{
  "model": "image VAE",
  "dataset": "single toy objects rendered from many sides on busy backdrops",
  "train_examples": 101725,
  "image_size": 64,
  "crop_scale_min": 0.8,
  "horizontal_flip": true,
  "translate": 0.06,
  "bottleneck": "kl",
  "downsampling_factor": 8,
  "encoder_arch": "coatnet",
  "encoder_norm": "layernorm",
  "encoder_norm_position": "pre",
  "encoder_activation": "squared_relu",
  "encoder_mlp_ratio": 4,
  "encoder_head_dim": 64,
  "encoder_fused_qkv": false,
  "encoder_qk_norm": false,
  "encoder_parallel_block": false,
  "encoder_inner_norm": false,
  "encoder_moe": "top_k",
  "encoder_drop_path": 0.05,
  "encoder_num_experts": 32,
  "encoder_moe_every": 2,
  "encoder_expert_mlp_ratio": 0.5,
  "encoder_experts_per_token": 1,
  "encoder_shared_expert": true,
  "encoder_patch_size": [4, 4],
  "encoder_conv_stem": false,
  "encoder_depths": [8, 8],
  "encoder_widths": [80, 160],
  "loss": "l1",
  "latent_channels": 16,
  "decoder_norm": "batchnorm",
  "decoder_activation": "relu",
  "decoder_widths": [48, 96, 192, 192],
  "decoder_blocks_per_level": 3,
  "decoder_block": "plain",
  "decoder_attention": false,
  "decoder_upsampling": "nearest_conv",
  "kl_weight": 0.1,
  "residual_init": "scaled_by_depth",
  "optimizer": "adamw",
  "learning_rate": 0.0014,
  "beta1": 0.9,
  "beta2": 0.95,
  "eps": 1e-08,
  "max_grad_norm": 5.0,
  "max_steps": 27100,
  "batch_size": 128,
  "epochs": 34.1,
  "lr_schedule": "linear",
  "final_lr_fraction": 0.01,
  "warmup_steps": 1350,
  "weight_decay": 0.1
}
Rows from block 8 of the encoder, named by matrix and row number. Rows with one number belong to one attention dimension. Each number is 128 + 32 x the weight over its row's rms, rounded and kept within 0 to 255. All counts start at 0. Numbers have three digits each. After the name is the row's rms in percent of the matrix's.
# v: attention value (encoder.blocks.8.attn.v.weight, 128x160), inputs 80-159
# proj: attention output (encoder.blocks.8.attn.proj.weight, 160x128, transposed), outputs 80-159
v.91 069:182103089146136117066168088107102109126118159108112149114125050091101172199163155098141208060123106143144159122123122108033037120121125118176127129167153107098104152156114126117186170185157150112110146156132117130153158153173137071145098110
v.92 081:109132123159138140134090065127132113143117106097111137152140120094124075143143084144120116118094161111137185131138139095121206110157107089156122123246141155091207112127134136255149140140121153158112134093097150154120128151170127099097125143
v.93 091:158153162143126117137149139110000100136137124135137099117130060153136196059182138125150064115148073091122016118124130184095141167121119145111127120093113115156143119149126127099113088137147118117148128127127112126149108135135139120077088140
v.94 072:116063089119138135088095165091121075118103114179138150097118156171128202193195200131139158096131064119147125134178124147120068140126126122085133150074139131162156143109128151068107121116149171133143113154127125159087130108189156098114079107
v.95 080:176129195131115138173126111112129144137130121110161123142131137176107107141157151124144116136135120112101123135140134135110190144131134114119120139060158118084126133155115135255099135128124116148116137100141113141122122132142153140110108114
v.96 092:204092130122120148101134112175148067130148110156139191119125093118102140041129216139176085145154124143136081131148121043117176143128135136170126123092149122115061119148140100096133123139157120132124100104121064111099113123133146134128120166
v.97 088:093128130131116106128089161101141099131146126123145119081128056121153151189166087122126091135123068133105070151111109118155096112104134120067143128175122109119110134101129128255112140189147148126130148144137106181115125125191138172182148136
v.98 082:143112124156153116139100040114043071144125130174040109152132078135123121110166125124124133126137140159137102127120135078132113087138127107166152125117116150111163124136132108164187133156182151152187115134142115167130129143207142156157186147
v.99 077:076083170122113138141153079137160167107141140101171141125122139124127133179134189162082250152128154154089105128138117108128140112107125139133128129175146108166097124135113122160112094206154122198084136157115086184145108094203081171089115156
v.100 094:142119121146126112099130197125132106142121122116125138158124152099123182148141047124087099103105146135109106141139134193102096066104125112059131128049108113165047148132138139069148123091151141148194146133122082154149130172109115168151162129
v.101 087:144143123126141128137086170175085083122140158107139146131137100155118169105164079123207104072108021136151062121124130193071134085159127118088108143080123106140193141124125101108159157208151131126243105121123137107118140184177122117147107131
v.102 085:029090111116116125207131107125154101122108142082164122127151191090143146084061110118066164080137159123105161119124130163120088100107147116055114115188178174101129123110136125140135184133171133140116154115146150161104147110095143141125131117
v.103 069:134196107133099136112136129148190193137125157105137123145116068208127109141132196138102046118092174105180105153161134105173116126124132159096108125166083124120105141151134104062102108092175095110097138119112137116119139147043114166135154131
v.104 142:094118130134146126104119091143077129125134127122094153125133148112127074111164110125132129167173147119139129133141120052063126134130121072104133137196129127127210127126133144189133122087138158105228120143126119047151129137073112127111145141
v.105 165:167120131133126132127146175124182169129133126124076067103128088165129136184145075127217008137125170164157073129134134163151112138129128155180131128089091120131148130125127131132125113135167143119087134114131089189111127063145128129128087126
v.106 069:098217125134109143134124203138068083125134104146098094133126000176135197162131122106112096153143130102121077113129135177071131110116127170076142134107105127132077121136135086035098160140116122113117135175155142142183136111038123112106121125
v.107 323:137126151129128128127156137126153119128128128155120000121128124192129143140142144128169125150129124122109118128128124255170115085129128152125128128080069124128101128127128128119128112128170127123121128057128135255143128161126128113105141128
v.108 104:115085109159112123115086166092082152119117130124161138110116088152120163197177124143121099121120103129157098144151118200100057135147119126120101129032105121095125127116132142000125116163086148148143136130102075144116132125124133157149096142
v.109 067:160128175101143142161134135099146138128121131136092135115128135088135145089099177135245075135139186118180110144088117116160141100094120121113137119079149142151107124154121123122097163111150080156116105083143163098173099100057162159128132102
v.110 094:098131150110121138099104114142231208145119114081131116144128111151142048165110160106108085082128227138103174134107129096152131122134103133232132127167133139134107128134129100128160115146072119105154117118133182117117127122122150153132146125
v.111 091:074133140120131126093118177148141131115145127170126082085127175149128087181146142146115194057107143172119168109093116177135163119097128168150134126126154116096127118132129125014143143147141141094018126163124135172122135125171142073141077142
v.112 084:201132112123108129115135171130197153135123155141068102134116120196134188142162099118215067129140127118170100119145134154142148117160125083045151127073116115151091145132137123147148146087165160092136126114122096171176144133096103169157136096
v.113 189:115151141127117127122147227132255166128129126135106041103125128180126133189119106126132128081137124151152160134131124228143142118131116163152124127093147124124056126132133126087121180147144147130008119127121155207121124132155130144099092135
v.114 078:080137124131177122100067118148150151156141105097148115117130076161117110094176115142205086123108073174098120146146126118162151180113124139137150145110153137195195141141126121046092139174111112090091126112119142174152132138170158119143109112
v.115 073:166089111148154120193081222132148094138120113154114137151146147148144157105113113087144142135105061157095122121150139073173157139141145139122123137040105088184099123119135132168157136115172156112140160107154145183136151128143101140089121153
v.116 092:081091116110114119145100171097070045134140123104116151138133156101151153140141133106071241134099121138102171133142130068111118088095110143115110120210131118148163122147130117041050131141120152101113121111136131182112117116095150090149146110
v.117 088:106131185130106126146137083094098104124113131079114142153140162128123111081120122132124114123085182103152154116147138086126107168117134099127153118157120114148188137100143135154104145019114113099166164106126168130135124118055137138153144116
v.118 083:060106133106098114175134182135097104144136123106186112102132118119156111157155079128051193087106040126080120148175122177085181089098134132099132133189121097120168132136143129097103106207204150146179162147129127157118126152169153114108162126
v.119 089:104107113136142127124119079115131123135133111149080142118138177153125187169084196138101167151136164155138132154137119103176160097132109164057155129139126123144064123155138168015096137096157084146106147123112217128138123132142145185153168102
v.120 071:190119127147113104118116079102129117124080118137139181148126100093121168114169113119186086195202185094117103110127132097124097072116130087144158119091097147110152137110124118145069149183128192182144151110127032162096130093129140132113125136
v.121 083:218130146137151115159111142137140139146143100178121157148131120132121121121124157130230027145073067143188140129172141144131149199099120089088132114089084156112115122141138128206129096142125074147152131158137132107156141120209157110150139157
v.122 351:130130113128129128129151126128119128128128128090135000136128134185128171124147124128162129157127125108081127128129133255157138130128129126127128128118122131128105129128128128124148154131188130106134128071129121255125128132129127118144119127
v.123 081:161061111089175093104139213155166141138127123145173108119140037151110186152197179102080089099102155159148219122129127090076088112089127141179128121042160133131112138125132134176113106104165155149058135095144112188092119156123134121127153125
v.124 090:092110184142134127160105102139122117115099145109125090110099129163123099079103172138102096112146147141156180139118126087159174162149123121066118115168153148124097117105137129128118162096121108129093128117116155182108119125125138136092110124
proj.91 047:121151135095179121084149119103201141155126094149115135136108155125161109102097220134125073173127177130133054125109131135219146123066122110074115114140116134152144119141130137142105108097115126141209120119121154081115120072103127171141143138
proj.92 062:115150124088075135098108162066098099163124075179177128164116107138134170127123255131135110122138135128139000138091096110083089131072137105109110115116126108187126121120127123131163120120138129118210092115127103104123127122090143152137119109
proj.93 075:140151130123128141187102075093151095133134145076085137116139126131096132180143083119072147152157149134112255137137159116238144100150136151163140139180127135075146137090120128190116090140138137144120188108107136156127117141149124101131114165
proj.94 087:123198120090141156189083114108055101131152109116145129144133117139114157091167048121037109135144183142105180141107135100163099126100141152094136142160129136121173121094111112219127084156155134161189163103108133148130133164128126132139093155
proj.95 056:114173099088142153182106161101134110131125104160134119142115103132131157128136182132080128117144193135134124141126121137225040137102138175095133124094143100131101121134133088030103126114132135142217155126121130151128132162095141107121094154
proj.96 073:139116131100203125132129121183134108134134115121107090109139144133091126236131040134034142079141101122130215123134126155144156125150118147162135122143139120141127125119132117172129140191122122124038121133139129135131120150154127135113121134
proj.97 053:132125121109205141128128136151048151123155108102138137154124106132146138020119255140083114125135200130090140139148134122191207156135128126197138134165114126120227127124121125088145144133128129153145167135113125126125132125066132121128108126
proj.98 064:126169127091178123093130138183134125142142069112110139135125113122103130142114132138107138100127136123156104143183125134120110156100130126167134113174144129130159123154128122152127134115108124106058081150137124126125138136049120138136144133
proj.99 063:113144138175114115025119157120166122110117131155123153148123126124186098077092053130183089136155149120151074129139115117079100127105125077147115118115116131122194115158135127094148142099110129114174116148138149100128131108057130156127140142
proj.100 072:127167127118188113098129112125154138111102106113127150126122073115179134055112230136180123139163143112109095137172136126171088159100131117222124125144123128078255137129128123147103118101086131105188103130115139106138130088093127152137134125
proj.101 061:123100126123143127093122098139137120125113105097103116125122128123105155119106223138052111166128190126140198159128141129251137159110124120179144123137127125122037129137136134245126118130112125154000134160101111141117125085094118145122131154
proj.102 076:124175092105086130163082129081000096145130100174140140146122078138116173145183190127167113142139185142149066131135127086076073146085133107098136130131097126166223114099127121141123074118141134142239135090132094124112124134139114135152128098
proj.103 065:138113134135090127209104101097097151128110169137124135112138109126112107129153000133171160154109131113124179126134141133042124124162129127183138136098123126105173118122120116119130124092144120139147135103135101121120132148161125093116128090
proj.104 162:128090131143130135103142131116158111120130135146162111132133174129120143182099255133140151078141093135138121117124123138163145104140125159124130129089131129155000131124131135079131139141100125136019147127139135126133130145161130131127133130
proj.105 249:136223115123088145179063122119052136127138115103140125139135114135128125113168088128002144137113176131108144126146139112110116138089134136091128136179122131117210125116116117222132086137147144131227108121121133134119127170148125154134099144
proj.106 054:133156129105142141152138075115139121142123206094116163126151139127092138083149017138106158158119137139091149138145149101204083138202136135201124152149122110071255129091113137170136085123114144134183159112121097137128115111166134114139123113
proj.107 461:154171095178094150149055128067087123078118143115127082119152089131131118104146081133062111153137172142106116100123157149106098159107141106116113148170103126117197125084114133211147073118162152128192088097153125154097126137126099179145087138
proj.108 082:138171133129205139135125102124171142101122154084109124117139116127118112045115000122107095165145159123111183130142155110206189143163128135161133130159134121079198144090124126243130121090110128122109149114126148131126122117121114109142123135
proj.109 046:144070155102134126140179181158117153060152124115194086090133153151078140169182193109000182076137074141087129126110164141194063139121129156173128118167147102124042152132132121158135165197131141126028124146137166155137127139168139102121140136
proj.110 088:124064126144096117067161164145156158134119099187115122122131161127144115117065017136252156124122070130146057118109114142035140144113117112115122118095124122147100125156138143072128159095122108112044096158145121115132135121118134144124146119
proj.111 089:132169128110109148179108122073139138150152141128144154140124111127104135068150007116133079185109175134117133139134146111126071146123137126095131142111108138130221121118115127184134102121161137127255144105110113130125130120106133136130103142
proj.112 105:142175128111117156205093106119041112130156138096158126119135134131093133123167159125000122141130160130098172132128156107185105112119135170130129140172126124114230133104107123197128084151154142142166162108116133145122129141167124112132094133
proj.113 257:136191113106083134175082112123046141135133106113143131134130097130114131094151062127071122169110198125108122130138139115109098153089137119125123131177120124098255128119116117212127094106152138124255097117119119140120124136137126143133102133
proj.114 067:117150132141101156195095146091044118163164120177129133158135135139085160163147109110000126180156162141145162127120122111114126124137130158110135134106116128138095112096116108135126108089170138146159135113133092146124132124117139103113093130
proj.115 059:123130124095118140148133095112056078132132116137162140135126113130074185131208127126066163148102170146106149130141131111150110117103133153139133137186119142118181136115122112206124083156151140131197183107123123143135109128120137094123105180
proj.116 054:075176103148079125137093121095125101135115101180150136144130077137119153117149141112175088146129171127148028137094096097030139154121131078056113124073127148171094124099138130104156128078146119106137090116128080092107130143151107119135120095
proj.117 081:122110105114087137159128113116110130153120111160124118123135150132108139198087153137146161098127099137130127120111122145091200106121128149098129134111118122137000131111122127113124120145134131131079113105123082135126119156209121111129136120
proj.118 053:080137109098090135129111090132117111137101095132116155175105135126157122069108123131211163158166194141144066147117105109205155143111136110188124107113143135163184126133144148216147122067090139146115122102111134125118136070117106137151126132
proj.119 071:144114139177089117140137117118117139065120204125163126097137132125118102097153000131195128128136112125120170128144144125036114128190124092200146126128117125139234136127141162176158139113128119138116178136122110122124137115125116120137143122
proj.120 049:130176126155182135160147143186163089087151092066152091098132091151109133148148244128018141068187118138136228125152145141180114144112125178168127124191165134106153129128139118222128124160116148152046160140133163122136135128123110110122117171
proj.121 063:135095135161147138156153180162135125081148174055117112131137144135117115130181029133000176121146091137119186115107138156152197080183128185194151133117146125093137130146131115162136159186131131135062152155125158152139128161108143110120127149
proj.122 466:141163105178089143151074128062089128079143148130126075128152096129135112104142094128079106154131171139108112095117143154097086140114141111111125150144087117110194131079113128207149061107162145139190087094149121161096119138119099161142105136
proj.123 064:116191110108143136176090106097158158153139118119111144136122110126140121069119000130168082154169117122118123143143127101110113142105141123097140123148129126119255132118128139152133102094136123145255149129114118139115128117125116139142099153
proj.124 079:118112124133037131160111144106111153129142126178133141151126158134130160166152000130178140160107123143132059134144136106031114120109135118090135136130102131158215131103124135137149101104161128143223151092120091133125139124158127132141115118